Weights of a small image classifier.
Training: soap at rate 0.0037, batches of 64, held-out accuracy 100%.
Data: trained on simulated stained blood smears, 97500 training examples.
Rows from block 2 of a small image classifier, named by matrix and row number. Rows with one number belong to one neuron. Each number is 128 + 32 x the weight over its row's rms, rounded and kept within 0 to 255. All counts start at 0. Numbers have three digits each.
After each neuron's rows are labels from the 100 images, of 14976, where the neuron reaches its highest value: "top examples" is what is common among them. Only what is clearly more common there than usual is listed. The data: simulated stained blood smears.
# fc1: MLP up (model.blocks.2.mlp.fc1.weight, 144x48), inputs 0-47
# fc2: MLP down (model.blocks.2.mlp.fc2.weight, 48x144, transposed), outputs 0-47

fc1.15:118128107116159173067161100156089107132120102124139138079128096074121120086164125058158213109137111153149129117111124045113146165150140114100097
fc2.15:163156203167171133169112102181125155074156093085119103135087149140187146122176124099114101178093064154117142108135147150112105129115133168111094
top examples: dark grains

fc1.4:130086157148093118184137156148085130171121175110073149167167089142152142107085093175127117127155127143146102072105169125076127207102087120140103
fc2.4:098149137118074196122111098104146155119084123122144134163131076139108133114123133084121182182151125078126063144147053167143092106144068142122161
top examples: crowded; round nucleus; kidney-shaped nucleus

fc1.128:112158133121129189089168115134113109180080113191128066162149113109120139113139113169072168153117121156087165113187194127123142135101170147165156
fc2.128:118151112131126166093122125188126105125136196081172122127160163147120112096167110148118018072117105086089122125129121130137149134148196109161123
top examples: round nucleus

fc1.61:201134115116081148140124128124120138202131084131099117149113129158095078139102119138075122131128166098184111129142152115081116078151128176036114
fc2.61:101130116128142142104140069193126100086112170098161137116145153082141144170160149139092104131103167156143124092158142040192164083112110112178135
top examples: platelets; target cells

fc1.81:091112165141091120119200133134165155114080150191113177098138061132141134155097145119128131138104141166149117123108172127112214111052140133103134
fc2.81:118135207131114121116119127075114068160165075153158099096126131101164155141170081126145105152139155163092104152121072089189137136146143068091133
top examples: kidney-shaped nucleus

fc1.29:205134180184111182059168142081101169145096100156209090111102127099125135143143126092170103127160104143142141101118133120098128103118121100139118
fc2.29:128188092131208090155125105093162130145135164171100151122178127130160105111121145109052145117102115120092164184134097099123170158095167092089126
top examples: band-shaped nucleus

fc1.85:123196095193100176096097127152093166137186160172131146129179139161205163109144148122152166114152139114165108135109115135159127077116141124148078
fc2.85:121109096109143152180173082142151115112150099104176103138129053126064163200087105116102140132148156124168154137198108107110115157121075105124138
top examples: lobed nucleus

fc1.17:116119139096112133045170134109134124114123106115173114172164114199079192143134135145072093126124144109132187080071088115162114143085128139112135
fc2.17:092099132147074110110131098165153146122144189138133149127131039116179104126090145121114127175178082109112074158107104105128184138155098140185159
top examples: round nucleus; kidney-shaped nucleus

fc1.99:191137137115158109148151162096077219127158145141139143143180125158112120139132149138150156138131166124182136103193133193084131187143119110147168
fc2.99:137175108142121189160141106103135150090126123116037136166086097160105161103050103083126139118147100121124060140112168158093126122110124165164106
top examples: crowded; target cells; discs

fc1.141:148186126118169071127148084100156150139117155135139157121160206127069139147086133129109176080068126189131160104154110105091133105081159110131141
fc2.141:116113141116160089173145187146155123130152140159100109063110129104146155165124140118155137134154130141126159134100200117155178084057188098174077
top examples: crowded; spiky cells

fc1.106:167079095076143177125140149159137140065083152135117081074096142101189123100120094131115075080188109139096102126102173157089129140136120156133143
fc2.106:074205116119146149135120176120121072148097148113084108116092144052123149144165163175116131149119126114138183157129077101130116110115192083140160
top examples: round nucleus

fc1.112:171160081139154198085119096201129147144098138138122101168120109073119107159107111107199160114136137140173124095144108108138139112115058165136082
fc2.112:082133177147157115099141116101140136162178061085122117171126101148200129143142112132112099133194109181079107158113141097156143068139167137097164
top examples: lobed nucleus

fc1.79:159094133081104184117126083139149154089135176163093157112151092165150138126109111067087111068130089144118128098149149095069133121089086170087165
fc2.79:115165138195058134174146076104139099131137145094170124159140141076100090155119165152179153156097157142113107168106087141179110146150163116103076
top examples: platelets

fc1.37:145121110117093161097120125163077107049108115181167171158085125070143109153223134132095162151153117153134112150169145130148127117150184116130116
fc2.37:104052166108160135141160159153109147085088128158117145158181111111155182112122121139166137103135125058156121186096138153093084145122067092099098
top examples: kidney-shaped nucleus

fc1.76:143093097149138125143159159061157088133191148128134133148156127044059178126094106075164110102089152132098108115107146125159098158144141181132131
fc2.76:118159165125127125130140067096139150100061168112119152128183168177079135123123099138124130121135132127207066128089153129068096108113132054132143
top examples: crescents; spiky cells

fc1.104:106164095114137130114141197147096185152124158151129156154116174086125096147154156100172191108109150136116117118038121136156125174102114148196108
fc2.104:127200137105175094164077119088172097156118155124136052124134135128072081110151155100151128128146078150117115122156130098098145179078123085085147
top examples: lobed nucleus; band-shaped nucleus

fc1.8:162111078127157085136102128165081160126135138104153164158137163110132088103140137157080120148124174187123127121134086104078174061189155152070145
fc2.8:096164106114111208131103140123161118114160135128129091099167097123173183211158125106158153129087093145125089146115146107129098094131156139202082
top examples: lobed nucleus; band-shaped nucleus

fc1.31:104139060156065168091156094168132106158127072158122132149177126159134158080126068141101118180159188113100135141119134142134155099191103116118128
fc2.31:132123179120112129125169127159084109172122119140101096115118128164079096205096129143115154155149061169110142139145127133126178130031160076132115
top examples: round nucleus

fc1.10:165130126134118147182211100190070148133110066151146109137115118118148099192134098142121099149124164077107142148101204129103128107171096131124123
fc2.10:103124159143082078082086071141116113167146160105126081112093114161146099081141105153103095130197053128109070109122164126150138080141131156115149
top examples: two lobes with orange grains

fc1.100:132103131106086166069142126158137153085198136133136106122208146084132128157063085111062145074103144113124120097152108107145099174103097145123119
fc2.100:115176105156057147129091173145131116145100129158145109172164113185158120176069180155115123138102160124152089129148108145102113159175127080058141
top examples: platelets

fc1.7:103123168156135113137191162132147114117127130117132079113125103095134115168159102137087108057153145102109139154150137092116131025125210137179119
fc2.7:142149101124123114187070127112183173081157120142144139060188140087134086150105157077122108133064163113150150137174142092169136102158099139143119
top examples: crowded; lobed nucleus

fc1.0:127163173165069156174102136101121117130160109134124155191107097107138116123142158114127070150202094151185085106196112074126140090143117134126101
fc2.0:127151142095154150099130120174131141125171201111128139157116130106106041108180184107138157070129142110127094086134161092127157126082062155127157
top examples: band-shaped nucleus; lobed nucleus

fc1.101:134113113085130132141116119163106128132139149154103054130191143114082106185113140092154152137158115108130148122190142125055073131212116163153151
fc2.101:084145129089142169102182084101077113202073137106137146128135140118162144183136126100162105109121061106156129157110150129189183126158108094122149
top examples: crowded; spiky cells

fc1.50:147165128111162152099125156152091131126111114077118122173105095074087128131160149106160088144192041132190114140123088096130118122170077124079136
fc2.50:136093164150132137084129149112137097114146144146106091176118204149191104134157111149129100077124155168043140157111104095156159148108177137083170
top examples: lobed nucleus

fc1.35:118091117089088089104208106089131122098093144161142139098154047145166144135169091122142089137152136105092156059123134115149117082177120093141108
fc2.35:116138168171111112143186128101117107176127108096153081162132109152109140206074130104169126107195099078087159151147157125181133125083169144121137
top examples: lobed nucleus

fc1.114:157139152089107081227162173135140093066146168134114177140130140140092104177084145117113088132095164137091159143101131123143103164162119082138146
fc2.114:147095154157140106151156120128115124117168140099090068162118174181178155104132155058155167163132065171121101106144142097153106134048121143101114
top examples: crescents

fc1.68:212116129152077136137126151116134101095108188093122209128084119123102155135164112158139162184107119108154103100141077165136117192145110101119161
fc2.68:098104109072096157130076112149175162093104059103148116107168108105093093108092095091161123115075156100186163086148168118158116139148104166104133
top examples: platelets; crescents

fc1.52:124140103132126112114159133146139122056139130167160132127126074055180159175156084155112148117129112131156094125114129138133078136123216159102203
fc2.52:107134088179130152175053124169052155104130106104098138120113164176144120124129164139114180170160143105114179172071100144103116118141083121158130
top examples: crescents

fc1.2:156118093047130102096145093155211160115077126144162152095131122087162144094101117136146161119118131175143152111146161115098121091180194133163143
fc2.2:147165127142135147073107169143145101158132110092131056137095134124154149115129119114100165107169055086108092145176110192164116082203132116143138
top examples: discs; round nucleus

fc1.134:140149130128126174059186099144119112076099079124170147115148072090100129184073123129114153121194090177146118104115097099124175156091130122130114
fc2.134:128097145164107079140120163127176108223182149136165117154143111183187159133183060126149110144132141118096103125105111067118140111131131114109157
top examples: round nucleus

fc1.130:120129110155127146130173101154105203103170173133190070137142122155138105113151153126177197137139079122179136160190139119104097101105131087142165
fc2.130:146111109078160123145136129144113108138066089130134091240175131088121146091125154117143082086176186126135170119155151127116162127166133148168120
top examples: spiky cells

fc1.138:118128133131036090140132191150084151149087194174123114187157092173103144159102121121179154135143112153126156122152101116095076137117108119148165
fc2.138:124179098123160163149124108091116164107134157116100132113137116088081142118228186144058134114153113113206093089142126123123147116153098164127103
top examples: kidney-shaped nucleus

fc1.87:122136132129036155188120148050074093123092185088103145129155138119134137129110120176171130108189174107144136116145108107120125077116113114160146
fc2.87:150127167117179123087124071223148147109089180098126082106143077128109120102155191139109130116092081129156132104130105100130090166171155150119128
top examples: kidney-shaped nucleus

fc1.19:124112105125134123176177128152116149073092075149150154084145113154154147165187145154108096128117040112128090145164132140116093047145079130146122
fc2.19:096153073080118138143115093136116127146197148112120072178187061167143107122155090085163106168116162076116154134122149071123140097120100138111143
top examples: band-shaped nucleus

fc1.125:151162092164160127156137041113158093136148124097104169160065110137164180100145176135157047147137125138113128115149160114093097108165143166131154
fc2.125:110090125154148117135078130139124099129148142093155071166137169081090084145216096155106108093128154106140042131110169120108129102191136131123113
top examples: target cells

fc1.62:166107105080118172140070146072096105142055112104127151134170122102144111121176112162097149165123116160159110111090095182158121147134175140109200
fc2.62:140132126114154147126115113143161146102143131143160184041080140052104131135134090141148095062075169082154158072133128104129111163162128164111104
top examples: crescents

fc1.118:194132158137144145144059110167094104066117103049088131110131105133123135179152117142150142167150091123189157140118143136095131131155095075182135
fc2.118:165085032144150144085199114117121121158154090116081113190151123157133166120119088077160100124150110149170114141118148151142119116186136132144166
top examples: crowded; discs; crescents

fc1.1:176145121144053131102153133128127100110147158111159151150096139109177174133087148128146105194117077167148132121067185090122156111147070142154178
fc2.1:070160128096154076191124092120144135144164078168126145078109132109164145147118146067143158089122110138164099168155064106139078140107143074120159
top examples: platelets

fc1.20:106133118106167138143126136097105162159132102086130105080128108137138199103155121091095107181174053218137123156095137086078164135115127116146143
fc2.20:150055063076125137168140121160156116089179160114094143157151179101142154056126102117102134156086160086147160133161146139138109073122163150140133
top examples: round nucleus; dark grains

fc1.136:104103112119137101140208120122110117126131103197186095130114108099110146188173107141072155139147121133127123110126207139114045141125146138095168
fc2.136:093199189125121122160134158179116114153121152130100128102113136128184062111149126115080127179122087121084192171110110090133157170147099148136171
top examples: two lobes with orange grains

fc1.83:168170127111175122147136134186191093089113140136193108153121171106200157128118136143098159054160142155139103165088152144113139133152171113098102
fc2.83:105163117155131185153140114117125149179138079117170133070121039147052121115098125128120145129109134059108198128146118135173135121139088116159129
top examples: discs

fc1.143:186123073152099100126105150148136112118163140145128199084111150115153086159122121121149089136206164087136161153150190135149180141125122091181152
fc2.143:124109111097149166147124179119141071170149197147108115112177121143114130160163138168197135102068129130189091099077068122113098124114099116151128
top examples: kidney-shaped nucleus

fc1.66:150156116097124123142160114162103073130127142103139088124204193137128166096135106118148097102107039132104093098146144139134148135094084142198082
fc2.66:143107163131045132138133114202127146092102124128078128145108106195165116102086124125138132190090130173130147072131140152145184146092162085129143
top examples: round nucleus

fc1.23:178127199154119098141146156151093179105142119113152068124183098134126168108115113143167136108138155142154161074097079118068126127102187169107165
fc2.23:128116156113086126100146069058148126102064127135059148109086125110135159120106131079100103146137084111179089202152131106101111157093147123167125
top examples: dark grains; spiky cells

fc1.117:137162175131088114096166174157133172102186111144173133141190085104178079137100115110090113133158117106140135116176154095124087174113139116076178
fc2.117:173099149135103144072106161118117141081059164174158131137158131083155075146148152107129179116091161161104095140166132095145087136207099139123115
top examples: lobed nucleus

fc1.25:148197145163137101150104222130145120099062141139088104151123134085122068150169164126098173104141105103121088108121154150098087145083151113148119
fc2.25:104132201113155101152114101127061104134131164132092079115102135079103090147099120146106148086114089130097138119142074141092138178065135157090191
top examples: two lobes with orange grains

fc1.33:167087135161155143175133170130137112092137127162147170195138153095158109122161089143042139127156124103145112124068112125143095115100173083074168
fc2.33:092116147093083086153110127082073092152126133143085084095103099181162116104074157115133105164071102123105118099094110127087062136152112130108186
top examples: crescents; two lobes with orange grains

fc1.122:121104130100150062125184152130120091126123135106102121187134146170124049128117146127132127094163144098137143095121213165065104178155095101152124
fc2.122:100111094089161140118169143148132166180093121134152202092182090114147126097119115148161147212116147075095113127152114136117059171152102128142115
top examples: two lobes with orange grains

fc1.80:106123102179155091154113135132107072144128168164123146120107112115171102108169132051157136065144109188075103057148150114138118186110140132140160
fc2.80:073120163105141137108146175145118122187130125101148128106092143099125052095129148177070138150118108056150124151106071154085144174161081110111115
top examples: two lobes with orange grains

fc1.90:068135127141145139138140046069110132141110095125180087153193156132151147096142148176138179147074142189098125172121144145104116103108141172147112
fc2.90:200140138116116100115106192131155102108118132185129152107138124092085166141147141107136110097162177067159157105116137038149153079106164140092118
top examples: platelets; spiky cells

fc1.121:106093062114122126113148162086133113127077113134150132090182095114176150094186142090069144087090153176124095122066152158131134168120179137113113
fc2.121:140108167183122149049117103146144103153080089175134115115097145112056098146162113155121155201181143092138155151135101127127188092151125133122146
top examples: round nucleus; kidney-shaped nucleus

fc1.41:098171112134197106147100166150125164085145124151131141132076124110059147100089149113174140089098134137143077181115119110093143078192093139106090
fc2.41:126174072075105119109147071127175125142122095055131107091114111158145103160130120126118095075153164069103145097179149158118134096096169133182118
top examples: discs

fc1.78:111152138140156123115139125109135112093074164166111125111149098091142105166123138045134118142161184063083178105137154151172143148167131065112069
fc2.78:127085109142154116162074101120116172130190133138106118131145172151174121120093187137201143133161104093203144119129151115161073135110152190110138
top examples: kidney-shaped nucleus

fc1.126:130165159180143130089140127194130177133163174136122086168124127153162132125060135124155049113120083115078136167135129112090095139081122110112074
fc2.126:122125155084173162096134116165179188092083113142214146125195115079131080112137120144133111130157126149114190162134124128111106173158163159105133
top examples: lobed nucleus; band-shaped nucleus

fc1.54:141110128136126097136182150122122141131070100137162045138152089105173121162150107094190067145103083194078135096107143104124131098152129110090100
fc2.54:109100172093131094124164080116093176137128137134096143142146121095136046138082123061083155087101113123119184162147152109141154093115206128127144
top examples: band-shaped nucleus; lobed nucleus

fc1.103:147110161142126116134138189117108128089165077128102131040135221118153117109128094094162163196171138143120116111152100097151127104166122167148123
fc2.103:118086125160114118149071175147174109143155148119114187117097143156143165151107125166089093156057207156090129168104122111116091085120176125150144
top examples: crowded; target cells; kidney-shaped nucleus

fc1.129:083121108128119084100114140088109116080075153128148131205108116088094105100153171154105133113116096124116113077063110076137133135098160104116210
fc2.129:133099172083062130155123098118147104167135151132119110092094194082131084148229141164159117113130153161172081147148108111113151089130117134154124
top examples: band-shaped nucleus; lobed nucleus

fc1.70:120130115168167101155072178074168141090171139082149132108115129124167144138168184127172152166095140108129113119146108137136145035142095087162096
fc2.70:202139103110112162101120161162153098105113147092122096117098084099129085128048102076125141094058133136120134110124102125074109078082158139161148
top examples: target cells; discs

fc1.92:141099096174139105117151164176143161126088122166095071103146143107141100164138130133130146070142133112108127098057131150079130225104155087093144
fc2.92:107136129109160104176148075135165120122163095171076103187106118128097081064176159126147139206132082110137160156089115152149144145138083133099107
top examples: two lobes with orange grains

fc1.11:120079116151147159146118117112127066091197197127101116140106170116192150121100119088148117182141168106176115146137125075051125136149133136147150
fc2.11:119143168117151087098126126174113155150134136123116127113148127153085190072149124164124032087150137165101110154098116128141134053193146131164159
top examples: small spheres

fc1.9:190088070088111104081134122147162123090169149120103119170214161173132086152130166167130115118118137089098103159065152102145161146135121138123151
fc2.9:082092142163129151157147158162112125132152143120140130108109029153167099152096194115144119169094136175158169131165106176138129075096146105141078
top examples: band-shaped nucleus

fc1.14:179196156179151122135149149137170161135156109129168125049153125092163132145132090141131092129147081061145140099149113124125113134084155106174192
fc2.14:129109121118138132087128113114156146040095109128099075154138125135099137129109125091153155111127248161089137159146137075120177154122121162118087
top examples: lobed nucleus

fc1.24:091140134113109134147136147224123111092078105159174165110158100102079065132127111175150138104124152135145106104080150136072157108162142191143150
fc2.24:138161132117114076063176110115140135166081162078125145134102121137180175141114193134151139140150072096149073145070154140139122137109111120087189
top examples: round nucleus

fc1.109:147105119083092164154117105128029149113166108150089132128147164105115140122093142099092139127067110138100038098110133119094122111176127134105072
fc2.109:117090091136076154120074120133140137049124148098104135096160130118139176110174091105151078101129097067134160113155144136106128142053165092122075
top examples: crescents

fc1.63:121136152094134122197153116133085187115130093138085191199145114156149155131144124148160149121195081170121117149139081082133098126124181132089107
fc2.63:104143142097134125191148153091071138112127220119153097100151169113106164152141116086109092206110147129147187130134190129086117105148114137131124
top examples: dark grains

fc1.115:128181116214130129107167067068114132106131064123073101154115087148150107106119132145196155100093122120147131161097166162143126168133148159113149
fc2.115:172096173103141105143127154163114170113103117130128152105133168086131157118139100068107098106156172136167100111109144131101103184099083083147028
top examples: target cells; crowded; two lobes with orange grains

fc1.43:105123167160101146118096162127112150111124116074194130148088176159117210144156152130151182156140135124137079159118144066124125172134170128183168
fc2.43:118130156114150088136131117190089107192130078161098107130120124128203097143130088111089133109118187155135153128112088139164149084158127166071194
top examples: spiky cells; kidney-shaped nucleus; round nucleus

fc1.5:085133100182116161134143160125186114094187145147137140148120127109090132113128088165135150125149163151100151178110129191151092126121205067102070
fc2.5:135104153067149088103094119190145105129136134145114129102114197122118085151112135134093134112173049115110161158116141171143174126088114112141214
top examples: platelets; crescents

fc1.75:140141134116141126130177210110163100070143095117070097094162154170101135127119107151084136104184132141136116104130161109125133163115079170208162
fc2.75:150120139179155084158136091091097207116123119058119143170144069115109090070138125147112113162113166179121103155125151128155102104104139066155102
top examples: spiky cells

fc1.82:070174135132127081089169092117118125155114081128120197154116138101149059093124111048169132122146081093126114128121101185111130124152130138115074
fc2.82:174065158117172152109102100160132160053145106088132137116120126097107139090107133090117145122100111119111147040142181143106065187150127147130106
top examples: band-shaped nucleus

fc1.3:140139156058141102132136080157126071146135101073142127129167118079120110139181148082139146165139125110132106118101122137062127121113183201199130
fc2.3:135066094184129121085131129183110144107102109112145136134137197097132202113118166123180151092122080131207134130121149116126073149169127149112149
top examples: dark grains

fc1.97:148112119139159142163142128211146109113099137187137079101101124078095113152139121126088149095149132101098114116068176152136097140101083071132204
fc2.97:087151144084111114164120119137138091129116108130122091174134062106144033133152137144118142193112074082081132070138099136112127186119151145095118
top examples: two lobes with orange grains; discs

fc1.53:100154101142136191124109144164095180038159117173118184167140107141181152100135155123087101127114131111137124075101133139074120152117161152087170
fc2.53:148114127139135115185149045122186096116073109142151154101165156134110159168108118151176193134154156118103117185121097124098142118138099085106066
top examples: platelets

fc1.89:104104117106116119133126149117143133140142158177093210098138130082106133147117084147087110139078177115074131117145119099177109143092088025138114
fc2.89:178115179132106149072129156155129094086170134089131078127068178180167106114142118155130158108145070135177101103103087134112129160157134159112184
top examples: crescents

fc1.39:160174081103087114145108119165102097145111126152139120172187059118122182116176155130182142128166111165146102095137153148101149205156133155086130
fc2.39:100124162127108224121143136104145124082123113125113086102111174135136165145095109075136104091100146102111155108151133055201145077134132094171105
top examples: crescents